Rows from block 7, named by matrix and row number. Rows with one number belong to one channel. Each number is 128 + 32 x the weight over the matrix's rms, rounded and kept within 0 to 255. All counts start at 0.
# filt: filter width-3 conv, dilation 4 (model.blocks.7.filt.weight, 256x256x3, standardized in use), inputs 128-191, a 3 kernel for each
# gate: gate width-3 conv, dilation 4 (model.blocks.7.gate.weight, 256x256x3, standardized in use), inputs 128-191, a 3 kernel for each
filt.88 [157  90  99  46 161 153 106 130 106 143 130 131 142 114 110 133 156 143  36 102 166 168 121 103 110  81 111 162 105 113  49 143 107  67  57 112 175 147 162  81 141 156  82 142 128 110 138 181 109 123 117  73  86 145 128 145 155  99 115 131  66  66 100 121 108 154 106 124 121  93 103 116  75 138  35 150 120 108 136 153 151 140 117 134 170 156 183  80 131 127  76 131 180  72 102  90 159  70  77  76  91  91 178 131 126  75 115 147 158  76  99 158 109 117 210 109  85 184 101 107 187 142 129 123  97 112 170 138 121 141 117 124 120  87  89  48 112 109 102  97 130 100  79 133 169 127 141 183 115 147  53 116  74 157 126 151  92 120  84   0 137 110 136 160 135 119 137 152  95  87 133 137  57 107 163 141 106 197 104 127 100 124 122 102  86 133 148 120  78 172 120 115]
filt.89 [152 126  92 157  35  93 101 128 139 132 144 119 115 142 131 140 108 129 154 134 108 105 108 137 143 132 103 101 136  98 153 113 110 138 111 126 101 199  71 119 155 108 138 113 109 134 112 120 184  84 102 117 102 150 146 118 158 113 110 114 142 150 103 117 121 124 115 140 125 154 120 111 170 102 163 135 138  90 151 167 123 156 149 107 137 161 157 149 109 147 132 121 118 137 135 123  98 118 139 136 124 146 190 129 129 119 157 140 118 146  88 121 138 116 108 136  17  76 133 104 140 107 146 128  83 124 130 144 133 132 110  82 152 101 109 140 129 144 150 109 125 197 113 128 149 150 136 166 105  69 115 121 134 101 134 118 103 123 118  99 128 143 124 154 115  27 145 119 118 119 121 147 145 113 146 117 147 108 130 123  87 130 111 136 172 112 147 138  98 135 127 118]
filt.90 [107 106 125  41 154 168  21 138  78 154  81 111 136 109 137 115 148 107 128  76 182 119 129 137 134 102 149 115  61 235 251 119 172  99 146 115 129  79 149 169 105 118 110 105 206 142 151 146 151 125 176 125 105 118 162 117 140 211 139 142 163  98 163  94 109 220 158 113 158  95  71 154  95  84 102 225  27  86 157 117  49 157  96 120 170  88 137 129  87 182  83 114 124 153 138 204 134 124 163  42  86 123 114 112 192 120 137 220 125  70  79 147 158 147 152 165 104 102 177 121 106 110 151  42 152 156 155 167 137 100  53 255 182 149 136  94 105  75  97 122 177  60  94 147 149  92 176 107  91 144  85 123 201  86 148 124 112 144 135 146 151 119  58 114 125  36 163 165 119 140 230 126 142 141  69 130 153 107  77 119 127  48 154 126 139  89  53 130  85 109  71 131]
filt.91 [127 134 106  79 152  81  99 161 132 139  96 116 134 130 164 127 154  93  73 134  93  97 146  99 146 129 175 167 104  27 103 124 193  90  74 108  75 141 104 114 151 131 197 145 102 105  92 111 149 134 161  74 132 111 161 122 110 131 114 125 132 116 176 103 207  47 122 123 152 125 151  90  89 145 144 101 146 112  86 128 136 105  92 169 134 106 143  61 135  93  94 133 141 150 107  94 162 139  89 150 103  96 162 140 135 138 169 173 177 141 134 108 142 136 131 225 115 193 181 112 133 123 121 162 122  82 134 129 130 178 141 118 153 148  35 127 182 110 151 159 104 135 162 163 120 117 130 140 157 123 148 154 154 120 122 128 131  87  76 157  99 126 161 131 140 171 255 100 160  75 124 129 141 122 145 138  88 171 139 124 142 130 160 123 168 144 121 158 117 128 173  87]
filt.92 [106  94 117 120 105 185 147 109 131 140 164 139  69 113 111 129  96 110 150  81 151 131 115 145 160 133 105  55 137 203  61  92 141 141 176 130 141 111 189 129 147 157 136 131  72 105 133  96 133  76 138  93 168 125  98 125  92  95 103 147  93  82 148  96 102 255 101 163 145 127 107 157  90  83  59  76 116  95  42 105 108  55  92  67 126 151 145 129 142 153 183 128  80 127 106 141 197 107 197 207 176 159 120 107 157 144 161 159  69 105 164 184 116 160 118  46 233  85  69 122 145 173 100 136 114 186 160 149 139 157  82 188  87 124 174 140  97 158 139 111 143 127  34  71 125 160  99 140 112 202 163  58  63 110  67 100 123 147 152 138  86  75 159  94 138 160  93 247 122 172 204 154 118 147 118 101 133  92 194 196 148 179 138  95 131  77 100 110  49 139 105 201]
filt.93 [150 185 152 112 142 130  75 126 132 160  90 144 162 121 158 115 187 146 114 158 181 129 142  77 114 143 130 150 160 176 162 194 153 166  63 163 140 170  57 119 130 146 166  71 116  98 163 162 137 185 200 195 157 144 139 129 138 102 107  92 148 149 160  86 192 112 141  95 126 118  92 116 219 141 110 194 200 135 119 143 102 162 170 112 155 124 102  66 114 162 122 130 155 167 187 128  88 165 134  53 115 129 150 187 114  58 147 101  56 157 123  92 190  99  70 150 122  73 113 155 116 141 144  92 157 140 128 162 113 102 163 111 130 120  98 127 177 103 116 105 108 138 174 168 156 133  89 119 174 133 151 160 203 110 152 131 124 143 141 171 134  74 106 151 183  76 130 113  97 178 158 100 128 107 143 131 133 124 112  71 160  88 142 116  98  95 107 140 156 134 132 166]
filt.94 [140 113 140 111 102 133  40 144 119 140 144 160  90  98 147 177 149  99 213  95 177 224 108 169 208  91 133 115 132 103 170 145  91 176 166 134 145 134 122 109 184 107  43 118 167 134 128 136 132  88 113  62 128 166 160 107 122  51  89  96 135 108 129 143  99 153 108 125  99 205 148 177  65  86 112 109 174 126  92 147  53 113 115 118 108 168 182 103 160 122  91 129 108 110  95  23 195 113 164 101 157 114 177 144 151 173  87 109  71 114 126 148 124 134 149 109 174 145 110 128 107 156 135 120  16 192 179  72  98 158 131 184 159  88 125  61 123 159 100 121 160 200 128 178 160 161 136 176 147 174 154  64 108  74 120 159 113 121 153 135  65 119 139 105  89 114 136 133 127 149  90 120 106 146  89 145 109 218 111 167 199 114 129 179 187 185  89  94 161 105 138 129]
filt.95 [ 77 168 149 178 150 166 152 116 159 146 136 130 105 128  65 193 123 153 146 177  36  56 182 118 141 136  52 201 196 129 208 175 129 255  90  57 181 174  45 149 196 132 215 126 180 166 136 170 103 146 143 220 207 189  92 116 153 199 174  98 153 107  90 156 172  71 169 186  95 153 162   8 113 186 125  82 146 109 216 166 206  91 116 176 102 163 112 180 109 154  62 141  97 197 164  81 192 106  67 139 117  73 139 157  68 157 183  67 114  46 212 181 156 186   0 100 163  68 161 164 141 142 171 119 152 130   0 155 101 153 111 127 205 107 125 182 182 168 129 142 158 177 102 146 151 155  32  79 146  88 139 133  76   0 160 142 211  66 104  62  45  63 148 134  21 115 164  38 161 167  66 146 149 106 110 145 107 144 138 119 167  78  67 125 131 128   0 129 161 110 163 119]
filt.96 [123 128 129  76 156 166  76 123 123 147 122 133  55 129 109 107 126 142 129 110 113  91 116 125  79  85 111 110 189 154 109 106 145 115 142 164  60 124 126  87 130  74 159 146 130 100 107 129  78 124 146  89 151  83 131 127 140 120 159 159  88 112  90  50 102 156 128 124 134 116 159 106 112 115  99 131  99  77 117 153  96 141 108 143 101 143 138 131 126 167  92 131 123 107 114 131 123 131 127 134 146 125 152 136 122 147  92 146 167 192 190 129 108 129  44 132 115 107 128 156 136 136 147  65 110  87 120 119 154 120 112 189 108 152 143  80 163 132 118 110 118 132  94 112 103 146 117  83 112 169 120  97 147 114 111 197 132 159 140 134 124 148 128  90 132  90 139 115 114  66 111 144 100 100 152 126 127 135 144 109 128 158  95 112 135 175  89  82 150 137 125 124]
filt.97 [148 111 137 147 114 160 156 140 147 140 117 173  90 145 163 137 111 137 124 114  61 112 120 128  96 119 105 147 109 168  85  90 146 172 191 131 149 102 178 189  99 140 151  89 107 137 132 146 137 139 118 126 104 144 102  94 125 145 110 188 157 113  85 135  97 170 118 123 168 123 144 167 101 146 130 102 150 119 117 107 110 168 136 135  98 101 143 142  84 104 118  68 153 176  74  84 138  95 164 168 132 143 124 143 121  81 163 134 117 166 212 164 106 131  53  99 147  94  83 127 115 156 130 108 102 155  98 143 170 128 124 189 134  91 140 121 125 139 102 114 143 132 120 126 125 162 103 144 112 125 121 171 129 101 122 117 181 132 246  78 166 141 137 126 137 204  96 101  96  95 116 108 133 110 142 146 154 148 161 142 179 130 117 128 115 125  96 136 125  88 109 105]
filt.98 [132  94 188 163 128 119 158 152 109 103  89  81 109 100 145 122 126 180 194 122 185 102  77 118 231 146 156 160  86 195 217 119 150 159 153 136 173  92 153 149  77 122 187 196 161 164 120 148 122 177 130 180 117 123 124 127 148 182  96 126 148 135 149 199 114 137 162  99 134 173 120 151 136 179 131  89 104 203 185 167  75 186 126 108 190  93 135 205 114 129 140 136 135 157  59 138 134  63  86 145 122 123 147  66 136 182 159 213 101 167  68 176 180 125  63 130 137 124 118 105 126 105 136 191 119 130  86 129 100 113  96 172 100 163 111 170 134 144  53  85 146 120 115 124 131 110 121 113 117 122 147 199 135 165 116 135 127 136 153 164 144 131 132 131 112 176 149 177 169 114 145 177 113 119 113  92 135  72 106 106 103 146 133 145  67 102 103 132 136 107 105 116]
filt.99 [134 157 132 146 137 172 136  90 112 137 148 120 147 106 128 121 132 144 190 114 109 117 113 113 120  88 122 212 148 110 124  94 198 127  65  98  91 132 145 127 145 125 119  93 140 132 113 125  99 144 148 157 155 107 127 125 137  99 112 112 117 112  96 163 109 177 151 169 119 136 171 155 140 125 138 117 117 157 115 125 101 126 119  98 158  82 116 150 129 122 105 120 117 166 152 168 159 133 100 151 138 109 122 127 157 147 123  91  93 122 143  96  75  99  88 106 129 148 130 158 107  92 133 127 114 126 132  99 123 162 112 135 116  99  99 131 125 125 121 146 117 109 117 118 121 139 118 153 152 130 144 108 114 129 139 102 101 130 156  94 152 139 141 145 132 178 150 135 137 129 108 119 146 135 137 133 104 133  99 153 142 116 100 118 146 127 175 129 109 141 109 126]
filt.100 [126 127 146 123 141  96  99 156 129 136 145 126  92 112 124 134 126 131 114 182 139 175 144 151 133 193 107 126 157 130 141 142  91 142  81 127 145  82 156  59 146 109 104 155 147 133 156 126 141 154 119  72 142 124 137 106 130 137 140  82 168 148  89 170 155 137 134 146 116 174  95 104 145  98  79  49 113 120 163 132 172 202 133 140 129 142 156 129 100 167 139 157 143 136 110  99 120 132 121 108 125  88 149  92 188 109 112 120 139 198 139 111 164 138  88 229 166 140 168 134 140 142 117 148 193 123 136 158 113 132 126 118 146 149 151  89 160 100 137 143  84 160 167 195 146 110 141 141 119 162 148  43  79  67 154 123 118 155 148 121 162 135 111 112 137  93 121  68 132 123  96 120 121 161 163 123  93 135 102  89 122 125 106 155 146 135 102 139 111 188 169 163]
filt.101 [100 112 144 125  99 106 158 115 145 120 101 119 141 139 164 100 109 136 137  85 132 120 142 129 148 100 103 110 100 177 186 145 135 126 118 104 126 167 111 118 112 122 148 153 214 130 145 138 138 110 177 115  83 105 141 133 166 168 133 132  89 117 165  80 114 155 144 126 115 117 108 112 155 150 106 200 161  67 129 105 146  99 113 117 197 127 147 170 160 135 166 129 194 133 104 108  73 116 153 117 107 122 132 183 160 109 127 114  76 115 190 112  84 121  76  66 151  45 136 166 129 134 104 108  84 170  62 105 162 139 104  90 101 141  97  97 137 155  88 153 185 113  90 172 115 114 120 111 176 129 140 110 119 151 141 155  51 171  78  80 135  83  87 142 161 109 137 118 148  99 112 130 128  86 161 120 134 106 121 123 115 122  98 123 136 145 165 132 116 152 121 175]
filt.102 [129 131  76 101 137  66 127 152  89 103  95 132 166 152 107 151  94 103 115 155  21 143 114  95 173 121 124 249 135  84 146  81 198 141 116  92 102  89 188 117 125 117 127 162 141 120 139 121 146 107 101 127  98 143 150 149 139 110 112 170 125 109 145 155 212 117 137 118 151  83 158  87 106 162 127 165 177  77 152  99 133  97 107 138 159 103 165 149 188  77  79 147  85 101 113  89 135 123 148  94 146 146 119 156  92 156  86 125  92 135 171 109 163 119 112 167 131  83 113 128 121 120 123 182 121 108 111 106 117 140  96 116 152  88 174 121 114 104 109 102 142  93 165 144 152 133 171 211 163 159 120 169 132 137 123 112  81  66 122  93 134 108 141 143 111 172 134  96 115 120 144 153 121 133  83 167 129 119 113  91 144  77 134 141 138 138 102 160 112 170 128 178]
filt.103 [147 110 128 144 128 114 150 141  90 130 171 104 125 129  96 187 150 120 109 105 110 108 134 143 102  91 154 155  79 127 155 133  84  97 160 177 154 128 140 123  98 122  82 145 140 135 154 123  96 120 112 146 129 140  85 132  97 176 171 133  69 160 141  90 101 108 131 138 123 133 143  98 103 125 134 133 136 117 161  90 135 116  83  77 116 122 134 145  92 115 145 101 112 141 115  86 154 147 130 154 101 116 117  98 124  89 113 129 140 158 170 135 137 128 154 202 126 136 151 151 138 125 127 147 155 139 144 158 112 109 155 162  96 197  90 128 155 129 110 152 139 119 156 101 147 144 145  88 121 144  97 186 137 127 112 134  91 174 124 100 121  97 120 131 118 111 125 106 103 106 123 156 124 116 131 161 131 159 143  89 130  82 124 147 114 140 119 125 137 127 166 112]
filt.104 [ 98 189 134  97  82 149 170 104 162 124 126 127 116 137 111 115 117 125 120 131  25 125 164 155 181 136  97 118 151 139 138 133 101 109  45 132 178 125  84  97  97  80 164 111 218 118 146  90 174 145 149 127 128 126 131 111 124 208 116 144 241 103 110 118 140 140  96  87 141 121 115 116  99 158 169 146 227 133  97 161  82 122 135 160 163 177 124  87 146 111  77  62 114 139 167 122 163  50 108 107  88 157  96  92 159 133 125 151 162 115 136 118 114 133 167 113 132  66  89 116 129 156 126 202 132 122 136  87 121 182 178 120  99 114 170 134  98 136 121  76 174  95 137 124 192 173 142 189  97 119 165 137 116 127 180 135 187  53 163 146  95 168 148 172 149 147  83 159 131 178 150 222 157  85 106 123 126 176 158 220 169 146 145  90 123 166 128 131 126 139 141 166]
filt.105 [132 153 119  55 144 147 131  95 116 159 128 156 120 127 152 108 123 121 110 129 153 142 165 112 179 119 141 147 138 130 126  59 107 208 200 146  95 114 142 161 133 122 164 144 109 109 103  87 121 135 139 132 108 150 163 105 155 158 112 109 116 148 169  86 147 185 164 121 100 178 141 137 191 129  85  54 131 152  97 108 149  85  85 108 148 162 138 191 156  98 137 139 165 154 133 138 147 191 142 100 157 127 103 203 115  62 142 109  50 108 133 106 152 148   0 101 152  95 143 135 128 156 112 130 121 157 120 109 116 110  97 145 181 163 195 107 130  75 151 138 149 105 131 137 138 140 116 145 178 156 158 113 138 104 132 103 139 126 167 125 147 126 178 125 116 112 215 121 178 194 143 157 131 110 102 142 131 164 140 131 142 163 129  74 134  92 124 125 134 147 119 137]
gate.88 [133  85 123 136 147 178 151  77  53 150 133 145 139  96 115 116 161 159  98 166 178 129 116 127 148 177 206 112  82 153 148 147 130 138 201 158 153  73 161 161 182 161 115  81  57 116  95 161 103 114 120 133 135 118 131 135 105 184 127 177 100 128 123 158  99 188 155 134 124 165 164 146 133 127  77 107  75  84  57  98  76  97  71  86 110  94 146 115  99 124  67 118  72 104  88  86 161 151 189 124 128 134 130 150 123 122 113  82 107  73 178 131 133 113 144  98 147 104 133 158 154 126 124 117 130 167 103 110  84 137 142 195 155  83  96 164 170  87 141 156 168 114 129 138 106 140 143 147 113 144 102 113 147 147 131 108 164 185 147  92 110  75 168  56 145 136  33 150 163 155 153 122 139 130 133  84 115 127 190 140  83 133 126 141 149  92 136  96 105 184 119 156]
gate.89 [127 104 143 102 100  58 127 119  87 105 114 131 122 119 129 128 110  95 151  83 161 113 126 126 153 145 128  66  86 118 144 139 153 121 154  73  77 155 156  87 127 133 128 153 103 124 135  92  81 126 126  83 165 115 135 124 135 138 134 122 119  98 142 132 115 116  97 133 114 123 157 126  86 132 134 115  88 126 134  95 106 119  98 143 130 113  98  73 110  86  92 119 132 114 127  75 149 142  96 144 142 131 151 144 128 145 164 112 123 139 134 125 126 154 151 118 141 126 164 144 128 124 102 127 132 109 133 143 140 135  89 120 187 190 103 124 140 108 140 162 112 128 163 125 113 184 149 138 134 141 147 153 161 136 118 130 180 196 128 145 130 174 131 124 159 120 212 196 143 104 128 115 141 118 128 143 140 145 110 119  99 101 158 147 136 125 136 132 100 144 166 146]
gate.90 [156  70 130 135 139 159 148  86 182 143 100 217 112  59  70 121  78 136 140  51  88 125 184 137 150 139 127 130 116 150 122 152  97 148 168 158  62 125  78 140  36 143 152  71 184 176 135 145 102  63  46 158  51 152 115  65  96 139 188 155  59 182 111 177 143  82 129 153 178 154 160 135 137 181  91 167  26 155 127 116 130 159 145 204  44 101 140 151 134 148 110  63 115  89  87  90 108 161 129 187 144 136 157 131  92 163 142 170 196 218  88  76 127 149  88   0  40 151 192  84  86 135  96 130 178 138  49 183  78 137 180  98 223 169 108 109  86 136 145 162 155 151  47  72 155 138 122 122 114 107 108 113  69 110  84  85 153 179 165 189 153 122 104 113 117 118  55   9 169 219 108  95 131 156 109 143 119 185 123 175 123  85 109 165  75 157  66 100 102 173  96  69]
gate.91 [182 135 135  68  71  64 130 101  71 136 161  88 102 123 123 155 126 141 122  62 102 114 137 121 165 167 152 148  96 136 149 131 102 141 137 195 163  88 106 182 143 118 104 169 192 151 115 116 125 102 145 188  69 114  94 133 116 105 152 100 161 175 128 110 103 131 146 151 169 112 127 138 124 162 100 147  73  76 190  99 199 123 188 173 147 113 139 111  90 147 151  89 152 204 121 148 155 140 140 118 118  95 152 109 151 156 155 107 144 176  86 157 137 100 137 104  99 113  92 114 129 120 125 118 140 170 142 145 114  85  91 140  88 107  41 132  95 111 109 103  52 130  80 139 140 118 137 148 126 140 133 149 167 170 116  94 106 119 113  94 142 107 156 100 110 118 137 128  89 136 113 115  76 109 150 121  80  75 143  83  99  87  81 166 178 184 154 167 125 130 123 119]
gate.92 [129 130 137 201 203 117 128  97 108 143  85  97 111 113 115 138 167 131 149 130 126 157  88  82 224 136 163 131 126  53 224 102  80 223 141  83 138 107 145 145  71 140 120 152 123 130 123 100 141 116  53  66  58  76 162 139  70 156 106 167 214 225 180 131 125  99 146  89 138 121 137 111 115  41  71 142  94 128  90 177 150 110 158 115 165 147 158 101 142 121  43  61 121 159  77  93 160 172 180 139 182 133  99 123 138 148 173 155 111 194 219  86 170 187  84 179 152  86 187 172 128 167 134 139 204 150 106 128 181 190 166 129 177 141 140  86 121 128 141 158 124 115 191 125 141 129 166 133 126 153 152 160 172 163 158 184 160 193 201 146 148 154 153 216 194  98  58  98 170 144  64 126 131 172 133 146 102 145  88  95 208  97 106 144 176 150 116 173 155  72 103  57]
gate.93 [140 146 122 141 183 156  33 122  49  72 160 135 104  71  92 144 144 152 138 113 127 163 105 115 232 213 140 113 148 162 185 180  63 221 122 169 124 133 150 119 150  25 101 196 112 123 127 129 162 148  87  72 151 151  78 175 120 202 164  87 133 164 136 197 144  85 175 169  98 160 180 143 155 158  76  43 119  66 122  33 178 145  97 114 109 137  81 138 164 151  80  93 109 141 125 113 154 117 168 115 167 104 138  80 102 105 139  76 154 112 153  89  90  97 130  96 118 168 115 155  97 141 113 153 110 150 140 111 113 204 174 135 144 186 110 126 125 164 144 144 121 132  85 156 171 127 131 180 158 130 168 160 138  69 128  69 177 134 193 219 139 113 156 150 125 144  79  32 130 159  91 141 130 170 152 145 121  88 141 147 145 112 131 122 119 150 124 142 126 126 190 112]
gate.94 [122 108 137 160 159 152 135 103 103 132 155 103  89 110  93 133 149 146 123  79 153  91 133 149 145 138 163 116 111  79 123 126  89 144 159 147 119 136 144 117 165  98 105 100  86 143 137 121  92  82 127 102 163  79 116  83  72 183 180 124 162 120 170 177 163  85 150 175 105 154 136 129 107  96  89  80 123  85 159  85 179 162 130  87 168 151 114 116 161 113  68  87  97  64  68 148 128 123 138  88 114 144 135 134 161 106 118  94 116 115 180 147 135 136 146 123 130 160 122 132 150 152 139 167 125 171 148 144  99 165 127 129 141 161 104 154 132 120 105 148 157 224  82 191 166 164  98 135 118 202  97  92 166  94 124 112 152 142 147 147 131 147 173 120 207 121 155 138  84 107 142 118  92 131 128 108 124 130 167  99  84 140 104 138 139 127 133 142  97 198 154 134]
gate.95 [167 154 176 108 110 130  65  58  92 145 110 150 153 114 151 210 168 194 105 177  66 127 152 132 125 225 145 130  76 161 132 152 172 184 169 184 201 150 136 197  92  96  53 113 134 150 108 182  83 127 155 190  94 142  68  63 136 151 217 116 105 169 170 162 143 172 200 223 207 183 185 194 146 225 169 124 114 148 182 143 138 178 177 209   0 242 109 151 101 185 216  67 114 149 160 149 135  79  69  99  74 114 116 118 175  51 105 155 143  93 198 123  66 147  89  60 160 142  68 181 132  86 181  51 100 131 155 170 150  21 201 149 148 122 126 146   5 129  65  36 152  64 156 102  71 190 154 100 114 111 103 192 123 129  92 132 145 149 140 138  64  56  55 158 126  83 159 127  25 175 111 113 124 137  74 123 124 218 213 160 208  95 120 189  96 163  22  71 141  74 152 195]
gate.96 [113 135 123  77  81 122 145 104 165 121 121 120 127 118 142 145 124 126 102  98 133 116 119 121 146 142 154 152  96 134 147  88 118 185 138 143 121 100 132 128 101 160 132 107 176 122 139 125 134 103 114 125 104 128 107  82 126 165 126 139 156 129 122 133 107 101 147 111 121 140  90 128 129 114 116  99 111 174 116 161 136 163 124 120 132 100 138 106  68 180  91  80 116 126 116 145 133 141 128 111 128 118 138 170 115 118 144 107 118 184 133  98 122 150 101 180  51 114 117  57 118 122 120 118 122 102  80 145  95 135 148 115 122 157 134 151 151 122  98 153  58 136 129 115 148 119 125 163 142 104 113 123 107 109 110 115 155 193 114 136 149 150 140 138 111  67 139 116 115 123 130 151 146 112 112 106 125 154 148 144 128  84 173 110 142  99 130 100 132 119 116 105]
gate.97 [118 169 150 132 123 106 182 132 167 143 113 160 140 111 158  89 140 160  63  95 115 105 165 145 166 201 124 117 131 155  98 104 162 158 137 107  64 226 129 175 135 122 156  80 146 138 107 109  76 109  87 128 140 135 144 123 108 153 159 110  99 177 144  81 129 179 128 144 102 139 138 135 222 140 120 114 139 192 114 107 121 138 158  63 107 171 142 156 100 150 133 114 118 155 116 116  49 145 108 108 154 126 192 156 142 108 131 137  76 102 171 127 107 108  27  61 172  86 143 139 127  84 128  43 124 145  88 134 139  56 157 167 112 168 202 114 127 128 103 103 139 105  89 142 149 200 162 108 159 170 152 120  79 101  98 149 165 156 177 179 185 126 114 124  82 116  93 121 129 169 158 102  91 173  82 104 109  87 161 180  88  91 112 137 109  98 103 125 111  84 166 153]
gate.98 [148 147 132 148  74 148 127  82 119 164 103 119 112 110 105 165 132 160 124 192 165 121 126 109 160 166 173 123  85 120 185  93 194 111 139 167 165 145 161 157 107 156  98  86 148  98 148 137  94  55 112  98 102  97 124 135 127 147 100 194 136 111 127 132  68 113 138 145 116 170 129 154  85 104  92 160 125 129  91 137  33  82 156 108 136  90 178 123 112 138  78 121  62  68 104 102 121 139 177 115 141 144 118 115 146  61 131 107 143 147 104 152 118 191 154 142 116 142 117 111 105 129 114 133 150 138 189 112 124 123 115 130 198 116 147 117 115 122 123 129  77  78 174  83 103 144 142  84 158 122  93 193  86 122 122 136 160 151 183 135 158 163 136 124 162 141 126 172  82 141 166 135 162 150 157 136 153 191 133 100 127 115 146 164 194 100 124 130 134 153 165 136]
gate.99 [141 104 109  69 134 128 102 148  89 135 149 133 114 132 139 143 108 123 121  77  38 119 135  99 159 131 118 186 103 112 112 177 157 208 187 185 142 156 119 140 109 159 107 143  80 162 127 111 102  73 126 101 128 108 129 152 127 122 136  86 111 135  83 103 113 124 152 126 179 125 131 120 132 156 136 142 151 127 158 144 138 109 136 125 123  75  85 155  88 109 153 124 118 137 139 132 159 115 156 131 119 130 186 144 130 108 104  96  68  72 143 114 102  94  99 156 106 131 178 181 121 126 117 119 154 117 131 122 123 104 113 111 124 150 155 128 114 154 117  94 174 139  90 129 153 131 113 140 111 107 134 108 110  96 123 111 117 165 168 108 125 110 138 137 136  94  67  49 151 134 153 166 122 108 107 118 169 178 133 120  86 131 125 153 137 147 111 154 109 117 100 100]
gate.100 [ 86 103 127 135 131 172 138 120  69 145  98 107 149 130 118 111 115 119 140 101 178 145 124 136 153 154 126 115  85 127 120 102 121 210 136 155 143 152 138 112 142 164 140  91  31 143 132 128  90  81 100 123 150 152 127 115 142 144 177 144 126  96 124 174 101 148 146 131 122 148 154 130 108  99  89 140 137 152 129 125 145 112 111 130 124 121 114 123  85 124 125 123 105 139  60  98 144 147 131 154 109 128 139 167 127 106 115 104 147 134 148 120 128 123  92 131 195 133 137 150 117 132 109 162 111 178 111 119 128 205 117 159  69 144 129 112 145 102 127 139 108 133 121  78 149 114 136 104 135  99 125 127 141  98 140 131 167 169 172 126 189 147 132 146  98 155  97 151  86 113 129 108 144 142 131 137 122 120 132 133 148 137  98 139 142 162 126 143 151 144 108 113]
gate.101 [133 127 152 146 149 158  98 107 116 165 102 173 149 114 118 132 119 121 102 148  51 164 141 139 206 105 136 159  65 192 209 102 131 228 135 182 199 176 138 174 134 129  71  32 118 118 118 141 177 124 143 128  65 124 141  55 134 160 153 110 161 111  81 170 115 159 148  71 163 178 146 148 120  89 174  94 128 174 135 121 100 161 118 121 200  98 147 140  94 151 127 104 157  87 112 103 120 147  85 101 129 100 177  91  78  62 114 122 178 175 143  69 120  25 135  81  92 104 130  99 146  98 123 125 164 102  62 162  98 182 115 113 132 124 165  66 147  98 127  81  78  95  61  80 109 105 152  92  91  98  87  63  89  67  94  87 177 238 155  99 198 145  69 125 114  96 154  83 121 123 138  64 106  70 139 125 130 171 134 125 213 119 112 121 169 165  36  96  51  51 121 142]
gate.102 [111 124 119 129 112 178 151 145 108 130 102 114 108 130  83  91 135 104 103  76 117 130 141 139 144  69 216  39  48  82 135  71 102 161 148 213 138  97 114 220  67  91  64  95  99 135 127  99 100 101 103 117  65  26  54 111 106 127 182 152 121 156 157 101 150 177 121  92 137 140 120 150 138  63 175 146 102  24 101 158  85 114 136 156 125 107 133 156  59 206 100  32  90 101 104 157 129 217 145 209 140 174 109 149 162 102 163 103 179 202 159  65 111  62  84 180 104  90 123 162  98 141 125 106 196 149 126 143 151 134 182 197 131 242 162  93 181 147 113 152 239  81 120 185 125 103 145 102 160 176  87 134 173 108  96  87 114 218 174 142 189 112 101 141 158 109  86 131  85 101 197 137 164 141 171 117 153  77 177 201 154 116  63 114 127 183 121 138 130  84 142 143]
gate.103 [155 143  75 172 107 113 174 142  65 126 111 134 109 151 144 137 137 168 100 102  73 131 153 179 190 179 166 136 146 157 140  86 186 146 135 149 140 135 159 218 155 199 157 122 104 150 158 133 157 110 152 161 107 143 104 160 143 143 117 168 153 122 137 124 163 150 166 164 212 111 154 140 106 105 133  90 102 150  88 114 137 125 147 116 154 127 166 156 167 137 118 115 122 146 142 140 154 166 155 135 145  86  92 148 167 118 134 146 145 111 110 152 119  78 113 130  80 119 138 104 141 106 110 105 139  61 162 163 166 141 111 121  93 127 186 130 165  78 132 141  89  93 128  55 121 158 124 133 125 156  90 161 110 144 130 107 108 114  99 102 141  89 133 152 149 139  85  69 122 107 131  83 141 139 121 150 127 143 114 142 137  85 166 145 162  95 140 158  87 110 161 123]
gate.104 [131 132 120 118 181 164 115  94 106 110 153 181  82 107 127 143  99 158  83 135 128  77 118 123  67 105 214  98 110 165  92  80 151 123 193 229  81 123 126 115 157 175  66 103  94 132 123 107  54  96 133  86 149 132  94  67 101  75  95  77  74 124 192  67 150 143  83 117 177 108 151 151  29  81  20 106  85 118 104 117 112  61  73 138  74 140 177 151 209 178 130 144 109  71  94 116 139 152 193 135 143 161  52 124 139 112 137  93 168 149  69 147 123 165 175 138 108 112 142  99 176 123 149 126 178 145 140  62 115  70  68 140 201   2 152 201 178 117 145 169  87  80 107  79  53  77 112 130 117 116  34  63 112 133 115 102 182 104 185 140 129 138 180 138 113  29  83 127 123 141 179 135 154 151 103 135 139 208 135 105  90 117 193 118  98 133 108 126 100 128  47  87]
gate.105 [146 140 126 171  83 126 126 183 133 118 148 168 103 121 124 149 164 150 120 162 190 168 133  94 160 191 185  68 140 109 122 152 207 125 144 148  74 114 151 171 137 160 126 129 157 138 145 140  98 134 116  88 149 118 116 143 120 121 125 140  89 108  97 174  97 115 142 131 136 159 148 148 161 103  85 105 117  50 110 169 110 138  95 115 126 122 106 204 157 159 134 131 120 150 160  77 119  91 130 141 142 116 157 117  69 118 157 103 100 135 144 153 127 131  84 102 173 175 113 156  98 112 128 101 123 142 153 140 171 101  93 124 136 146 146 102 119 131  97 105 162 145 114 120 140 149 112 135 122 107 140 126 126 129 111 134  58 141 169 166 115 116 129 127 125  97 131 123 135 126 131 105 123 139 130 136  97 110 128 119  73 126 137 133 166 123 148 128 108 125 133 159]